A small self-supervised image encoder, trained from scratch: widths [80, 112, 176, 256].
Rows from block 6 of a small self-supervised image encoder, named by matrix and row number. Rows with one number belong to one channel. Each number is 128 + 32 x the weight over its row's rms, rounded and kept within 0 to 255. All counts start at 0.
After each channel's rows are labels from the 100 images, of 14848, where the channel reaches its highest value: "strongest on" is what is common among them; "place" is the part of the image that holds the peak. Only what is clearly more common there than usual is listed. The data: rendered dice on a table. In brackets: how many of the 100.
# convs0: first 3x3 conv (model.blocks.6.convs.0.weight, 176x176x3x3, each kernel summed), inputs 88-175
# convs1: second 3x3 conv (model.blocks.6.convs.1.weight, 176x176x3x3, transposed, each kernel summed), outputs 88-175

convs0.98 [128 169 142 149 145  59 120 111 168 156 180 142 182  92 112 140 180 104 132 171 168 138 177 121 143  98  96 124 139  64 109 147 116 192 107 148 125 144 161  88 111 146 140 191  76 160 122  96 132 144 147 134  89  94 170 135 145 145 129  84 114 133 182 119 105 154 136 255 139 132 142  64  83 173 117 118 131 142 111 216 132 120 147 117  96 158  91  98]
convs1.98 [130 138 112 166 108 125 127 103 142  74 101 108 137  75 135  75 104  80 143 156  97 135 134  97 141 117 106 110 131 119  80  73 247 125 120 155  89  81 101 164 153 148 157 116 101 157 137 111 115 111  90 107 139 153 104  49  98 133  71 123 129 151  89 104 127  56 103 125 147 122 117  70  89 149 144 110 135 125 109 133  89 121 116 109 129  96  88  79]
strongest on: white die (35)
place: top left (62); top centre (30)

convs0.91 [108  90 123 109  44 128 177 111 119 156 175 124 102 194 190 103  82 145 170  67  98 134 164 117 142 101 157  86 105 102 139 120 147 102 135 112 144 149 167 155 135  90  88  99 147 188 120 150 101 125 112 136 106 137 170 105 113 161 154 141 105 133  70 126 151 102 142  94 109 129  97 137 125  86 185 141 166 161 106  85 153 123  99 150 147  28 191 114]
convs1.91 [ 89 122 106 141 142 134 109  52 206 128 136 140 153 123 107 112  96 135 106 107 151 145 113 109 157  75  65 140 180 138  95 101  87 144 155 107 187 117 143 164 164 126  94  91 139 144 124 175 103 121 107 119 119 208 121  94 164 102  47 110 153  73 190 159  86 141  84 116 151 114 122 148 156 101 157 134 100 103 145 166  96 106 189 134 100  89 116 107]
strongest on: white die (34)
place: centre (83)

convs0.172 [ 89 142 119 145  94 201 116 164 157 104 126 124  54 123 115  97 119 210  61 131 100 101 140 157  63 109 155 114 119 128 125 102 154  87 173 113 171 153  66 123 106 156 165 127 109  34 154 174 176 125 139 142 109  99 160 131 131 138 189 113 144 134 107  92 140 107  96 109 118 183  96 121 120 126 129 101  94  86 195  98 155 107 104 161  97 136 123 106]
convs1.172 [145 158 130 147 120 119 142 150 104 130 120 145  87 119 131 122 195  92 153 106 110 127 118 171 160 143 119 124  94 142  89 124  94  61 104 154 152 135 148 119 187 150 174 128 106 126  93 158 107 125 172 104 106 124 175 180 168  86  88 150 208 115 134 157 114 155  62 113 174 123 104 107 144  92 124 113 172 114 113  95 136 120 110 133 175 137 144 109]
strongest on: dice: two (83)
place: bottom centre (75)

convs0.81 [151 149 125 137 147 154  68  61 100 111 112 164 123 103 222 118 118 128 185 179 185 146  89 124 183 144 116 184  93 218 120 110 104 140 209 138 150 127  80  86 139 114 113 174  93 102 127 116 115 156 155 106 105  56 138 108 132  95 133 180 133 155 104 157 142 130 163 127 124 118 107 103 166  97  80 106 122 122 133 123 116 134  87 135 158 120 157 129]
convs1.81 [107  89 114 114 142 131 122 176  42 139  50 116 146 171 102 128 107 114  61 110 110 124 122  87 119 101 112  66 173  93 115 106 160  78  79 148 116 114 147 136 111 126  99 108 151 135 131 106  90 127 102 153 111 154  74 112 111  98 136 171 212 166 115  72  78 133 153 124 129 161  87 118 130 182 170  91 130 156 137 113 124 116 133 111 161 119 133  98]
strongest on: dice: three (77); green die (34)
place: bottom centre (70); centre (30)

convs0.74 [119 138 144 153 134  99 117  58 176 131 130  84 129 129  84 126 159 105 182 145 125  56 121 115 125 101  71 144 105 149  66 174 129 117 145 147 149 147 162 125  83 122 132  93 178 112 124 115  97 117 105 122 120 100 150 129 141 110 176  91 141 118  84 107 109  89 124 128 129 143 137  99 104  65 140 135 142  95 121 159 119 104 112  94 123 129 137 171]
convs1.74 [ 91 124 134 156 144 112 115 208  73  74 186  88 145 124 114 138 131  80 127 103 153 134 162 143 137 143 153  96 127  96 114 121 160 140 134 119 118 108 165 122 141 123 115 139  70 110 121  99 161  55 112 103 169 151 141 131 130  97  99 144 108 143 168  86  51 151 124 129 100 149 137 189  52 175  86 120 136 110 154 142  94 134 150  99 116 108  97 156]
strongest on: dice: one (80)
place: centre (42)

convs0.12 [ 84 135 151 110 121 112  95 128 131 124  93 128  45 133 105 110 205 134 119 152 100 116 148  96 128 142 144  89 184 107 118 106 147 155 140 165 141 115 138 132 146 115 164 168 126 155  89 103 141 129 142 143 120  96 120 114  69 126 157  90 122 148 193 101  89 188 106 124 140 122 111 104 153 131  51 158 118  80  82 180 190  92 175 128  77 112 122 107]
convs1.12 [128 114  88 113 103 160 143 134  84 162  98 162  70  97  70 121 102 113 160 151 169 103 111  91 119 136 137  97 120 133  98 121 130 102 120 150  95  87 133 101 156 113 157  34  96 109 164 153 174 139 126 133 130 111 104  96 160 169 148 170 141 138 104 159 127 100 121  89 177 114 148  96  63 133 111 110 125 170  94 178  86  68  53  85  55 146 127  94]
strongest on: white die (39)
place: middle right (45); middle left (44)

convs0.8 [ 80 103 105 110 117 119 133 107  97 154 109 156 126 152 131 144 132  58 172  91 154 124 255 106 142 121 107 118  60 153 132 131 144  86 134 126  67 104  78 139 114 139 143 176  94 188 151 140 121  69 133  84 118  91 135 176 156 138 128 161 139 177  56 134 134 103  82  90 126 168 135 143 109 119 113  94 149 120 117 115 133 119 117 143 135 103 155 138]
convs1.8 [ 79 111 131 128 127 146  89 125 140 160 170 139 149 125 172 145 142 128 125 145 144 110 134 126 111 120 135  78 130 155 100 131 136 138 187 120 156 159  92 130 142 114 151 119  71 176 132 129 130  91 152 147 122 122 131 127 130 136 134 107 102 136 117 149 124 165 122 136 243  72 120 255 114  55 111 153 111 154 133 139 192 125 163 134 116 118  94 104]
strongest on: dice: three (64)
place: centre (73)

convs0.149 [ 75 110  95  97 123 136 129 136 126 139 137  74 110 138 184 114 135 132 146  97 128  82 238 111  95 131 132 152 110 106 133 130 140  89 171 123 120 169 182 105 106 153 123  73  48 150 181 117  85 116 145 162 119 114 100 120 109 132 134 118 177 133 105 152 158  71 120 120 108 129  88 109 106 126 157 149 126 134 111  56 105 157 139 125 143 122 165 130]
convs1.149 [ 77 114 163  93 139 135 116 130 172 140 172 154 144 126 164 114 128 154  81 114 124 116  27 116 150 150 135 111 127 146 152 111 119 139 117 149 138 131 127 144 158 113  98  44 161 130 129 158 153 118 114 122 100 161  96 123 133 100 109 104 134 158 117 120 162 141 116 105 217 134 146 212 181  89 136 131 119 116 136 165 133 109 144 122 111 131 176 132]
strongest on: white die (39)
place: middle right (56); centre (28)

convs0.129 [117 103 103 165 107 125 132 116 145 103  48 161 122 146 120 117 138 157 174 138 134 134 133 105 127 132 152 178  93 177 147 117 118 117  84 174 151 138  68 135 124 128 110  99  81 119 137 105 212 153 140 137 119 168  80 149 185  82 121  95  79  90 141 130 135 134 139  66  72 112 163 102 138  33  57 172 126 113 124 116 228 119 106 108  98 155 169 145]
convs1.129 [128 148 108  94 124 135 110 106  86 177  74 117 147 109 109 133  88 114 141 116 109 143 109 161 102 131 197 108 144 143 167  61  99 127 101 124 133 102 118 149 121 152  74 161 110 172  94  89 155 100  98 126 117  90 141 125 105 121 145 134 188 146  86 117 124 125 142 117 169 136  83  60 162 216 135 103 144 127 106 136  93 117  84  98 164 119 129  90]
strongest on: dice: three (72)
place: top left (46); centre (36)

convs0.132 [169 191 141 115 128 121 121 183 192 222 116 101 148 121 162 153 141 129 126 136 124  96 118 138 155  90  82 202 135 144  84 182 105 147 157 119 136 165 143 137 143 130 103 132 152 179 100 140  79 109 126 188  86  84 191 135  98 116 120 155 115 110 130  54 160 133  93 138  98 183  99 145 145 105 142 147 175  77 124 161 146 128 123 150 100  90 167 137]
convs1.132 [ 99  44 187 108 132 148 108 143 102  91 154 127 158 113 129 122 113 103 132  59 172 129 160 131 106 176 122  66 152  85  65 142 180 142 124 133 117 117 101  88 131 141 163 160 101 105 119  99 134 103 131 108 197 145 130 168 131 114  80  53 105 149 139 129 106 174 118 180 142  90 176 104  73 158 110 155 142 115 184 186  88 134 136  68 105 107  91 150]
strongest on: dice: three (72)
place: centre (97)

convs0.23 [ 89  84 153 166 125  88  99 141  86 163  96 121  94  81 119  64 107 202 147  99 100 112 166 150 124 124 131  88 125 123 148 116  93 105 160 116 147 142 149 160 125 138 155 137 118 186 103 130 112 170 185 125 188 136 124 118  81 119  95 104  62  81 175  87 137  71  85 139 135  90 132 149  61  83 151 155 149 139 101 106  86 104 125 133 112 135 129 209]
convs1.23 [155  90 104 114 132 136 124 128  99 161 144  81 120 104 131  77  86 126  96  96 127 148  88 150  72 122 188 216  97 139  91  49  62 124 113 123 104 165 127  90 134  77 123  77 112  96 103 135 123  85 150  97 128  99 129 133 127 159 152 124  80 153 125 156 131 124 200  21 102 138 109  81 118 119 107 131  74 137 139 171 111  94 133 108 138 103 119  81]
strongest on: dice: two (67)
place: centre (58); middle right (42)

convs0.30 [137 140 147 104 102 156 113 165 109 174 114 105  47 136 140  60 190 136 130  96 121 109 103 105 150 105  91 102  88 125  92 128 155  34 149 112  85 134 112 163 164 116 190 121 113 185 133 136 112  98 120 136  82 100 137 141  86  73 114 174 160 166  84  46 140 131 114 142 106 133 136 149 170 102  87 139 161 140  55  67 162  99 116 172  98  67 150 122]
convs1.30 [116 149 198  61  68 100 141 204 128 117  62 142 139 113 126  89  99 136 229 110 150 169 155 104 111 162 120  89 164 191 118 156  92  93 116 130 210 119 150  76  87 173 119 154 160 133 163 173 141 140 166 147 150 186  92 129  95 168  96 130 145 106 133 104 115 148 125 126 120 106 115 144 130 126 111  86 105  87 118 168 127 152  89 104  85 153 139 148]
strongest on: dice: three (69)
place: middle right (99)

convs0.7 [102 107 168 108 122 111 146 108 100 129 129 165 139  99  98 152 151  88 123 120 128  64 139 140  93  99 131  92 105 133  85 136 144  93 155  91 138 137  29  93 111 125 155 180 129  76  90 153 137 181 116 149 106 164 122 121  98 139 109 156 104 121 135 165 170 120 141 152  91  74 142 155  87 160 105  78 156 115 119 107  99 131 158 144 121 134  94 120]
convs1.7 [207 112 120 145 142 142  95 203 148 126  13 149 126 121 158 121 133 188 132 137 148 122 105 127 144  96 122 107  89 145 133 131 101 111 151 107 139 151  99  91 121 108 144 183 111  98 140 130  63 137 157 100 116 159 127 127 164 177 156 119 156 215 126  88 163 146 145 150 142 133 126  87  95 114 137 112  97 119 170  96 150 128  82 148 103 111 135 173]
strongest on: green die (44); black die (36)
place: middle left (27)

convs0.123 [124  88  85 176  78 133  88 134 120 132 153 175 166 172 146 141 184 155 123 110 203 118  77 130 116 120 124 122 135 156 168 138 136 207 114 119 141  79  73 143 127 123 125 173 180 119  98 131 129 137 163 154 115 168 133 118 177 111  53  93 108 155 116 124 129 107 153 162 167 128  81 157 176 149  92  92 127 102 125  96 131 139 168 161  81 118 150 176]
convs1.123 [154 128 163 134 128 135 126 118  36 122  23  69 130 159  82 138 119 139 116 102  61 115 100  87 114 158 100 116 102 144 103 147 111  85 111 140 114 159 117 153 103 126 146 143 112 127 112 131 116  89 120 131  42  70 107 110 147 101  87 114 112 172 105  52  92 119 120 106 150 120 138 143 100  76 121  62 133  83  87  76 123 135 154 115 137 122 144 108]
strongest on: black die (35)
place: bottom centre (89)

convs0.46 [ 66 129 135 170 103 114 116   0 107 140 117 144 100  99  85 135 153 157 106 155  81 143 175 107  89 137 113  98 151 125 145  89  79  89 166 114 161 151  95  89  91 117 168 134 126  45 113 152 125 135 164 121 101 126  70 138 133 129 156 126 110  80 167 185 121  75 119 164 117 110 170 129 117 145 122 141 170 122 120 165 153 130 179 133 150 172 125 139]
convs1.46 [140 129 126 138 141  97 126 175 147 117 157  77 152 106 103 102 154  62 154  80 139  90 141  73 101 139  69  76  94 140 136 125 148 119 172 170  94 139 104 105  37  95 114 128 128 218  99 117 118 147 103 105 112 137 147  98 112 171 106 126 139 121  69 105 152 109 104  86 147  73 108  28 112 148 103  94  85  94 139 129 118  92  89  89 127  86  96 137]
strongest on: dice: one (70)
place: centre (44); top centre (40)

convs0.100 [119 127 143 107 118 154 124 109 148 153 145 140  48 124 102 147 143 156 150 173 106 108 156 122 167  91 114 134 126 152 109 107 183  81 185 145 138 158 122 152 134 106 136 133  99 137 122 162 128 176 104 117 130  63 161 127  85  78 151 208 129  58 115  94  86  93  88  95 114 132 104 105 143 117 165 150 121  73 124 129 117 115 157 116 187  94 142 109]
convs1.100 [ 95  97 146 117 119 122 168 159  84 135 114 126  96 148 128 153 187 149 115  99 104 131 131  81 141 102 148 145 116 124 129  87 255 131 130 126 109 113 140  95  98 108 134 151 147 100  82 143 119 130  96 137 113  82 184 123 118 104 104 137 174 183  77  85 135  96 122  31 120 136 107 133  85 145  82  75 132 195 125 112  91 147  89 107 104 134 131 100]
strongest on: dice: three (83)
place: bottom right (68); middle right (32)

convs0.69 [117 122 152 157 133 112 101 122  90 202 134 136 119 127 128  84 157 161 128 123 128 160 168 125 106 120 169  73  86 151 124  92 155 139 107 114  85 160  80 137 150 140 124 125 192 143  99  91  96 110 111 148 100  99  85 154 125 105 131  94 155  86 159  93 115 132 122 134 155  94 105 149 124 137 140  72  71 155  82  80 128  79 119 128 113 105 140 117]
convs1.69 [126 122 142  83 169 134 146 164 156 160 112 127 113 124 127 117  94 102 170 119 103  91 132  78 137 100 104 143 130 119 167 109 157 137 123  95 109 111 105 155  98 111 103 215 100 108 142 138 146 157 117 112 166 120 145 163 104 105 157 141 131 143 139 138 131  70 142 158 179 130 159  91 192 186 116 119 171 135  93  46 150 120 174 134  86 182 141 150]
strongest on: green die (36)
place: centre (39)

convs0.29 [192 188 102 152 157 126 118  16 170 230 143 138 129 104 164 104 108 122 122 138 143 137  96 190 130 137 111 160 144 151 109 118 146  93  97 148 165 132 120 137 185 109  95 130 142 189 154 117 141 114 156 102  96  74 123 153 118 118 151 132 120 102 118  96 185 170 136 142  96 103 134 146  82  70 122 136 105 174 176 149 163 103 122 123 107 118 129 110]
convs1.29 [ 48 154  89 151 139 120  82  73 139  96 117  84 130 117 141 117 145 108 111 112 114 112 118  74 140 130  68 164 125 127 137  96 120 115 154 138 118 115 135 152 147 141 145 121 119 182 150 124 145 149 141 103 108 134 146 149 151 102  86 130 149  60 154 120  88 146 149 114  52 147 122   0 164 220 102 132 126 103  92 207 117 137 170 117 124 125 103 145]
strongest on: dice: one (69)
place: centre (52); middle left (42)

convs0.121 [118 108 126 149  65 157 138  95 195 138 160 146  94 159 113 103  88 161 150  97  94 132  88 112 111 104 140 171 116 149 130 128 111 156 141 146 173 109 118 122 192 125 124 121 125  77  82 146 105 115 121 144 164 140 166 126 211 181 120 119 129 125 145  88 134  93 174 151 152 106 127 160 148 121 127 178 171  81 100 129 157  89 125 120 131 124 145 141]
convs1.121 [101  91 112  62 136  97  96  97 102 111 119 124 147 115 111 143  98 125  99 157 133 102 137 127  91 107 130  90 125 100 150  98  74 103 111  83 111 137 144  59  29 125 111  98 106 140  84 175 133 110 116 106  83 187  41 119 116  95  98  85  98 114 109  82 123 122 124 117  93 118 110 112  94 150 154  95  88 138 122  99 136 107 153 120  62 120 118 161]
strongest on: dice: two (62)
place: centre (65)

convs0.84 [106  87  91 118 137 102 133 142  98 146 127 177  83 104 138 114 165 105  81 104 161  98 122 122 100 119 142  48 128 124  91 141 114 105  91 130  96 120 103 120 165  94 173 153 139  87 104  94 140 100 143 163 143 206  79  85 159 126  80 153 167 125 103 139 153 104  79 141 154 108 131 107 104 112 184 100 115 137 111  88 140 148 174 127 141 147 111 135]
convs1.84 [141 136 156  60 134 152 140 109 108 130  54 112  27  80  95 113 116 149  99  89  99 125 135 198  84 118 141 110  98 145  75 121  72 154 129 113 100 139 206 126 136 102 130 145 150 146 111 102  99  83  71 122 110 119 102  87 112 127 116 116  66 113 115  89 109 169  81 112 142 153 114 148 130 163 131 133 170 137  51 126 141  47  72  87  99  72 169  89]
strongest on: dice: three (60)
place: middle left (58); top centre (33)